A small contrastive image-text model, trained from scratch.
Training: 10200 steps, batches of 256.
Rows from block 2 of the text encoder of a small contrastive image-text model, named by matrix and row number. Rows with one number belong to one neuron. Each number is 128 + 24 x the weight over its row's rms, rounded and kept within 0 to 255. All counts start at 0.
After each neuron's rows are labels from the 100 texts, of 14848, where the neuron reaches its highest value: "fires on" is the input token at the peak. Only what is clearly more common there than usual is listed. The data: drawn human figures in many poses.
# fc1: MLP up (text_encoder.blocks.2.mlp.fc1.weight, 768x128), inputs 0-63
# fc2: MLP down (text_encoder.blocks.2.mlp.fc2.weight, 128x768, transposed), outputs 0-63

fc1.191 [113 128 106 161 148 173 122 116 142 116 147 125  99 169 115 120  87 100 126 148 128 109 131 117 150  68 100 113 141 119 117 169 108 104  85 135 104 168 201 131  93 140 131  82 142 113 176  98 153 141 134 116  71 112 132 161 114 120 137 158 102 138 102 144]
fc2.191 [ 98 101  89 132 165 110 132 165 163 115 103 109 130 142 120 120 141 108 134 150 118 114 214 146 174 101 101 118 137 138 117  99 107 138 138 140 155 150 105 136 133 113 131 107 131 113 124 118 143 106 144  87  93  98 106 136  99  88 116 183 146 124 122 128]
fires on: " "; "k"; "l"

fc1.683 [118 123 114 167 142 181 115 115 129 127 144 112 112 171 103 113  90 107 144 149 131  92 134 120 149  65 101 121 143 125 125 174 109 125  93 134 110 165 189 112  96 149 127  97 136 124 168 106 158 140 127 120  68 117 121 164 118 106 148 157 110 135  99 129]
fc2.683 [ 87 108  95 122 159 100 117 149 168 106 117 101 142 133 123 102 137 100 147 137 110 117 190 144 184  98 104 124 145 139 117  95 122 126 140 141 155 165 101 131 129 111 130 110 134 101 118 123 134  98 140  86  94 102 134 141  88  89 137 198 136 130 126 143]
fires on: " "; "k"; "l"

fc1.389 [133 113 144 144 145 120 146 136 133 112 109  85 141 142 119 179 142 132 114 114 138  92 131 140 127  83  99 131  80 130 174 132 114 107 130 157  95 116 151 150 118 136 163 113 101  78 148 113 152 139  99 108 114 119 108  57  87 144 170 114 137 152 167 140]
fc2.389 [123 171 132 138  97 179 131 143 104 107 129 121 121 137 125 145 135 115 159 162 141  87 139 103  84 140 113 140  85 123 166  97 139  98 127 105 134 175 164 131 136 168 120 129  79 138 196 106 116 148  84 132 111 131  89 143 155 132  88 140 125 122 102 115]
fires on: " "; "y"

fc1.759 [126 111 104 124 136  71 111  95 119 103 131 137 143 155 122 151 130  63 105 145 112 140 126 152 131 112 168  85  84 155 136  98  84 146 119 162 146 150 206  91 137 120 134  94 119 123 129 147 137 139 134 103 135 132 138 110 168 154 151 108 145  85 133 111]
fc2.759 [122 138 125 111 149 139 144 106 124 121 161 103 142 190 121 111 121 154 119 157 133 131 127 140 106 113 110 140 151 123 124 118 105 110 125 224 164 130 117 131 120 148 150 123 129 112 122 140 109 102 141 113 109 120 149 141 104 163 111 133 131 111 117  62]
fires on: "l"

fc1.172 [141  73 147 127 136  92 113  78 116 123 101 153 151 152  99 131 138  94  85 162 123 147 125 159 144 108 162  87 145 178 147 100 130 148 129 176 182 129 171 112 125 118 125 106  97 127 141 143 146 125 126  98 141 114 125 109 140 124 145 119 151  84 133 115]
fc2.172 [139 186 130 142 151 123 132 107  98  99 145 135 130 158 108 169 124 156 123 171 106 136 115 129 114 112 139 119 137 145 111 120  89 116 124 179 156 109 151  80 107 142 136  99 120 113 118 132 102 134 146  86  98 123 146 146 101 154 119 118 152 122 119  92]
fires on: "l"; "g"

fc1.350 [105 142 132 111 126 167 128 135 111 116 139 146 110 167 158 104 116 150  91 119 139 133 149 127 146 103  90 104  83 152 145 131 112 169 146 142 153 120 100 115 123 117 137 139 116 133 161 138 138 156 126 159 162 152  92 128 139 135 112 143 164 137 175 115]
fc2.350 [102 126 138 138 131 138  94 115 135 120 142 131  90 141 179 138 157 130 122 127  98 149  63 129 134 131 150  89 150 123 123 126 123 146 143 162 105 111  82 142  92 146 108 155  99 137 145 109  97 126 144 130 140 141  91  95 148  84  98 194 134 144 183 108]
fires on: " "

fc1.467 [ 99 140 139 141 121 142 125 114 115 114 134 119 140 108  66 115 119 111 117 163 178 122 174 127  79 142 108 114  83 105 153 159 160 148 139 150 136 142 146  88 155  98 152 150 131 138  97 165 164 115 104 134 131 113  99 148 123 124 137  68 139 122 114 151]
fc2.467 [103 129 130 113 110 132 125 111 143 130 125 122 151 118  65  89 134 100 127 139 168 154 162 138 108 147 149 119 104  93 142 182 160 113 135 141 108 147 122 126 140 132 141 148 128 104 102 138 149 134 151 127 116 109 123 124 134 137 167  77 116 138 104 155]
fires on: " "; "r"

fc1.523 [161  93 155 165  69 136 135 124 127 145 115 123 140 121 151 102 126 172 176 131 148 107 147 150  97 157  91 142 147 138 108  89 133 115 147 138 178  98 112 151 142 117 107 123 111 135 115 172 152 145  94  95 178 117 150 107 122 181 130 168 134 110 102 126]
fc2.523 [ 97 162 137 115 140 129 126 137 109 139 148 135 116 169  95  91 128 105 153 132 137 112 157 116 137  93 123 120 131 149 138 146 132 106 100 148 130 130 165 140 103 131 131 123 146  82 161  78 138 120 124 156  69 121 105 147 163 175 145 133  99 106 118  66]
fires on: " "; "a"

fc1.582 [122 110 143 147 154 157 129 128 126  75 140 119 198 119 145 114 101 100 109  79 137 149 110 100 131  76 170 140 181 140 139 135 103 105 127 114  91 133 162 102 134  92 122 126 101 128 123 131 166 132 121 141 155 109 123 137 122 124 124 160 126 105  85  93]
fc2.582 [147 125 147 145 116 127 124 136 133  94 102 129 176 114 167 136 126 127 135  95 131 161 123 130 140  55 177 142 176 124 123 125 104  96 151 107  64 124 125 105 128 111 128 149 110 123 126 116 138 121 120 131 123 101 124 132 117 115 127 147 144 116  91  72]
fires on: " "

fc1.635 [139 117 101 134 141  68 117  87 119 109 105 151 144 150 111 155 126  70  96 162 106 139 158 116 131 107 163  87 124 158 132  89  94 162 115 156 154 133 186  99 146 130 138 108 125 127 132 150 145 124 128 118 152 130 129 135 170 129 141 116 144  74 145 102]
fc2.635 [146 126 111 138 154 154 135 113 142 122 155 128 125 183 107 145 117 172 126 155 123 146 116 144  90 106 119 146 158 124 115 132 104 107 147 214 162 134 119 111 103 157 148  95 133 111 108 144 102 127 144 105  96 110 158 147  80 148 120 137 131 128  88  73]
fires on: "l"